A small multi-label image tagger, trained from scratch.
Data: 72500 training examples, 28.4 epochs.
Rows from block 5 of a small multi-label image tagger, named by matrix and row number. Rows with one number within an expert belong to one neuron, the router's apart. Each number is 50 + 12 x the weight over its row's rms, rounded and kept within 0 to 99. All counts start at 0.
Before each expert's rows are labels from the 100 images, of 14976, where the router gives the expert most weight on average: "peak on" is the class under the peak; "strongest on" is what is common among them. Only what is clearly more common there than usual is listed. The data: rendered landscapes of hills, water and sky. In brackets: how many of the 100.
# router: router (model.blocks.5.mlp.router.weight, 64x128, trained with AdamW), inputs 0-127
# up: expert up (model.blocks.5.mlp.up, 64x128x128), inputs 0-127
# down: expert down (model.blocks.5.mlp.down, 64x128x128, transposed), outputs 0-127

# expert 49
peak on: water (72)
strongest on: water (74); sunset (73)
router.49:70 58 44 43 38 45 65 40 61 57 34 45 53 35 50 42 52 56 63 39 60 63 28 48 68 34 39 34 32 39 58 33 64 31 42 49 41 61 46 59 51 56 35 49 47 69 51 55 39 56 58 28 39 52 41 43 53 63 45 33 48 63 40 62 37 58 52 71 34 74 33 35 39 62 37 65 47 45 52 42 53 31 64 24 43 53 57 49 57 46 36 56 61 54 50 51 46 42 54 36 57 74 63 51 72 58 37 49 55 39 82 58 71 55 50 53 37 33 38 41 52 49 52 71 65 68 65 32
up.0:54 46 34 33 49 54 31 60 55 52 49 50 45 62 64 56 35 49 47 50 61 32 56 54 54 55 39 45 26 18 61 64 36 53 54 41 40 59 58 67 69 44 74 45 54 65 39 52 52 47 25 52 37 39 51 49 69 71 54 51 52 53 54 39 39 52 52 42 58 51 45 60 41 53 47 63 67 43 35 72 57 57 46 75 41 65 53 50 65 42 44 27 51 54 42 65 50 59 32 51 46 54 28 38 40 54 58 55 58 38 31 54 46 41 57 70 47 48 54 25 88 54 51 38 78 45 77 56
down.0:61 53 49 56 62 49 66 35 55 48 58 58 60 42 35 40 63 45 21 50 58 36 52 50 36 56 44 38 56 55 57 38 42 41 55 48 60 36 49 62 56 25 46 59 45 42 25 25 54 43 40 65 49 50 59 53 51 49 38 30 28 35 35 51 54 32 56 65 59 50 44 47 50 75 35 49 65 37 51 49 35 35 49 35 43 55 59 57 49 52 48 45 45 32 63 34 55 22 53 39 60 31 51 35 61 53 24 25 48 35 71 72 45 34 52 44 43 45 26 28 46 50 54 63 60 59 25 53
up.1:46 23 55 47 51 63 64 51 39 36 47 46 38 41 39 43 50 54 52 51 47 31 39 61 70 62 38 49 46 44 43 53 49 74 57 34 39 44 58 57 64 49 58 44 44 60 38 32 41 63 54 49 61 63 41 51 45 66 39 65 53 68 76 59 42 45 67 56 44 65 56 51 37 63 50 62 45 22 60 45 44 53 61 64 59 58 41 75 41 46 48 57 62 80 56 48 62 48 45 45 64 51 28 63 49 72 68 62 42 20 39 20 63 41 44 55 47 55 77 49 39 42 30 64 62 51 52 51
down.1:55 53 43 45 53 68 46 49 60 51 45 44 61 28 42 51 77 58 42 50 28 59 55 51 51 43 47 30 58 36 51 58 55 65 47 56 62 58 40 34 49 59 71 37 31 64 28 37 43 40 58 51 35 49 63 55 70 36 56 40 44 65 60 31 47 39 54 57 51 52 38 40 40 30 55 37 48 62 30 47 48 29 89 53 38 44 62 58 52 53 54 42 44 64 67 52 48 45 54 55 57 38 54 26 31 22 54 56 72 43 35 46 56 50 44 48 53 66 50 42 48 59 69 60 65 82 35 63

# expert 55
peak on: steep ground (61)
strongest on: snowy peaks (51); red mesas (34)
router.55:57 58 42 62 59 61 41 65 29 42 23 51 56 53 53 59 68 34 35 52 48 36 62 65 33 42 35 39 54 36 49 69 40 62 46 56 70 63 63 45 62 62 49 46 28 43 35 62 47 43 46 37 31 65 50 55 34 37 41 33 40 27 46 23 46 53 41 35 62 37 33 52 42 44 60 52 52 55 41 35 54 41 39 56 55 59 37 30 23 48 41 37 40 58 40 40 61 30 61 53 67 64 73 40 57 36 37 60 44 58 34 38 40 50 48 51 48 63 42 49 61 44 52 36 30 67 33 66
up.7:46 44 71 78 29 38 71 20 64 42 53 69 69 36 46 57 50 56 42 60 46 42 39 57 49 30 36 65 43 56 48 52 59 42 48 55 50 64 71 53 59 40 62 36 55 34 70 51 30 36 40 50 57 43 45 54 38 43 60 58 40 50 69 51 50 61 60 16 38 42 41 42 65 26 65 54 43 41 44 46 30 31 54 50 48 25 47 44 55 38 43 71 51 56 46 44 53 53 56 66 69 39 56 53 46 51 39 42 39 54 38 79 43 62 73 42 46 51 58 57 64 39 52 33 62 44 50 44
down.7:21 53 57 66 49 40 53 44 57 70 51 59 33 48 25 39 51 47 56 36 46 70 58 31 50 73 58 40 45 39 66 56 46 58 58 42 40 56 42 38 35 61 62 40 46 69 28 34 66 60 57 35 62 58 52 64 66 30 64 58 64 48 46 63 57 50 48 54 55 35 35 60 35 58 42 45 37 39 67 32 35 49 45 50 39 48 43 56 49 49 29 55 53 61 32 35 58 54 62 67 78 40 57 40 53 46 77 47 33 63 51 56 21 49 49 28 61 61 53 50 63 47 45 47 70 37 48 55
up.8:63 38 66 49 37 59 20 29 50 47 53 49 39 56 56 65 45 57 44 42 51 32 49 45 53 58 52 38 48 39 35 44 50 50 63 67 61 58 63 39 42 61 68 44 59 75 50 67 84 47 78 50 41 74 62 42 57 63 55 38 59 58 48 82 49 65 46 58 46 78 46 52 34 63 27 45 43 44 52 63 36 71 44 59 51 37 52 70 45 34 47 44 58 31 55 54 77 48 63 47 62 56 58 37 48 48 47 45 44 36 66 64 45 46 61 56 40 41 50 45 48 30 41 54 38 58 44 62
down.8:55 51 46 80 51 55 34 52 45 26 55 63 50 58 42 17 55 42 10 68 56 65 52 66 62 43 51 55 42 48 64 43 49 38 41 43 56 48 42 54 68 52 53 55 70 46 70 59 34 29 55 29 60 37 34 60 64 51 71 69 44 50 55 45 44 59 50 61 76 44 40 62 49 56 49 59 64 39 43 40 41 45 39 33 66 83 41 48 60 39 61 46 35 49 41 54 50 54 55 47 41 41 59 51 40 48 47 52 37 42 46 40 49 33 46 59 38 72 33 31 38 62 45 61 44 43 48 31

# expert 9
peak on: gentle ground (67)
strongest on: green hills (72); overcast (61)
router.9:47 50 69 36 45 63 72 37 55 53 64 49 35 40 54 53 66 60 48 43 59 34 32 31 57 60 46 48 47 47 44 49 43 54 71 39 37 36 69 32 40 53 45 47 70 49 67 66 43 69 29 48 48 59 51 53 56 48 65 65 34 43 30 69 39 50 53 68 45 44 54 59 30 60 38 33 60 51 70 53 31 74 62 65 29 45 62 61 73 43 32 51 48 66 45 47 51 67 60 39 52 39 50 65 40 73 63 65 63 40 61 65 54 37 64 55 35 45 39 31 32 52 58 59 42 59 51 60
up.5:36 59 39 42 36 38 58 30 50 53 49 60 44 41 43 47 44 41 61 51 61 37 46 43 51 38 62 79 56 49 42 62 50 52 43 56 84 25 52 45 50 34 50 59 28 54 50 45 46 52 40 65 26 64 48 87 30 39 77 56 29 50 55 65 43 65 46 46 42 59 50 43 67 75 75 73 31 69 46 51 49 56 44 54 59 56 46 47 52 35 45 56 53 48 58 67 49 62 45 46 64 48 45 49 39 57 45 42 45 49 59 56 49 29 56 39 40 27 50 46 47 34 39 63 66 54 25 54
down.5:36 42 44 23 52 65 53 46 40 34 45 59 44 45 38 63 46 53 21 70 67 45 73 52 40 57 63 47 51 47 73 57 50 63 60 39 62 39 58 38 62 49 44 50 35 40 25 44 46 72 30 43 40 60 47 27 61 61 46 62 62 52 75 56 60 60 45 54 64 63 43 78 41 45 46 45 71 44 54 56 13 46 47 31 53 50 45 37 41 50 53 73 46 35 47 35 45 41 50 44 59 55 49 56 54 39 36 27 64 65 53 50 58 52 45 54 35 53 27 57 58 38 64 32 50 52 43 46
up.6:45 46 67 56 25 38 57 41 60 41 47 70 73 66 64 42 48 53 64 67 60 79 64 45 43 45 56 57 40 33 51 55 62 50 26 79 37 55 35 42 62 40 36 65 62 46 70 59 61 55 49 62 71 44 43 46 27 35 24 25 43 56 51 53 48 59 49 42 55 70 35 61 37 77 44 54 47 28 51 55 30 58 50 43 46 41 48 49 49 40 43 53 59 53 50 57 40 47 55 40 48 27 49 56 52 63 56 39 52 52 59 43 28 41 56 71 42 59 58 43 58 59 47 62 27 43 43 60
down.6:56 44 44 35 52 38 60 27 49 59 47 38 57 47 62 48 35 66 43 56 57 37 37 58 37 32 58 47 55 72 49 70 44 68 56 50 59 64 67 50 41 61 47 44 49 45 58 41 46 35 49 46 54 35 44 54 44 52 64 45 37 56 55 41 20 41 53 53 40 50 62 34 46 60 55 48 70 53 47 42 48 24 31 52 57 77 67 44 46 49 39 62 52 70 51 65 49 62 38 55 86 50 29 23 51 43 60 72 71 39 36 54 52 59 47 60 48 42 38 30 41 43 55 52 75 29 56 70

# expert 24
peak on: steep ground (75)
strongest on: fog (89); noon (81); purple alien crags (58)
router.24:31 48 56 57 54 34 31 45 54 56 73 61 71 51 26 41 50 60 38 39 49 62 66 40 61 34 74 55 37 65 53 62 67 26 62 38 60 62 44 54 56 34 49 39 60 61 45 39 67 49 65 64 42 58 26 51 36 68 44 45 35 59 77 70 50 55 67 43 48 35 62 56 55 44 36 53 40 63 50 44 30 39 45 18 45 55 24 70 41 47 64 48 46 51 57 43 54 55 63 75 54 48 56 60 44 39 49 46 54 45 38 51 49 40 44 59 61 48 41 35 77 61 60 48 56 43 44 47
up.0:32 74 26 69 33 23 40 63 50 33 63 44 53 40 57 29 67 56 39 30 37 61 43 67 61 37 63 60 44 47 49 53 32 49 55 43 43 30 40 65 48 28 43 41 75 54 58 40 64 44 48 47 28 32 41 37 69 44 54 41 55 45 49 33 61 45 51 54 44 32 65 51 51 48 54 36 62 39 45 56 43 55 54 60 58 37 56 50 53 37 60 57 55 26 46 28 52 57 79 67 46 49 44 51 74 59 39 51 59 55 48 61 59 54 65 59 58 58 62 62 51 36 34 47 53 28 40 34
down.0:62 31 53 57 42 56 31 50 57 67 65 40 61 39 71 48 33 66 52 60 77 69 30 71 48 38 53 55 53 54 50 52 44 23 67 43 47 56 57 45 53 74 62 48 58 42 39 36 44 31 55 51 41 44 38 69 52 62 50 79 53 57 49 38 42 44 62 42 55 54 48 67 47 68 51 56 51 40 48 38 74 36 42 59 32 65 27 35 52 33 38 42 69 56 50 73 48 66 53 51 46 67 65 65 34 60 62 61 36 64 19 40 40 41 54 47 34 51 57 57 55 47 53 49 47 48 57 51
up.1:47 41 61 47 72 68 56 57 48 39 49 41 34 53 42 44 39 81 59 64 54 60 56 46 40 55 32 66 38 69 32 42 69 63 30 48 32 45 52 34 55 46 57 54 57 57 40 72 55 47 54 61 70 47 55 59 62 63 66 58 68 51 58 53 47 56 70 58 54 61 45 57 64 55 67 66 43 48 50 45 42 62 60 64 67 40 58 42 67 51 62 56 67 56 55 62 53 63 48 48 52 31 38 47 34 52 55 53 65 41 41 44 45 52 58 59 17 57 37 63 41 89 41 22 45 43 35 39
down.1:56 32 50 25 73 53 54 30 44 62 66 61 54 44 47 42 39 57 49 57 44 32 67 49 61 37 35 51 40 50 52 42 54 56 42 53 49 43 33 47 71 24 63 38 60 53 43 47 59 29 39 52 48 46 32 57 60 68 59 64 50 40 54 57 64 57 63 59 50 62 79 46 51 61 68 54 53 49 62 57 49 47 29 55 73 31 35 37 38 54 44 50 34 74 50 49 57 45 39 43 29 42 37 28 36 68 41 44 46 37 56 59 70 50 33 31 67 51 57 39 68 40 36 60 56 45 75 62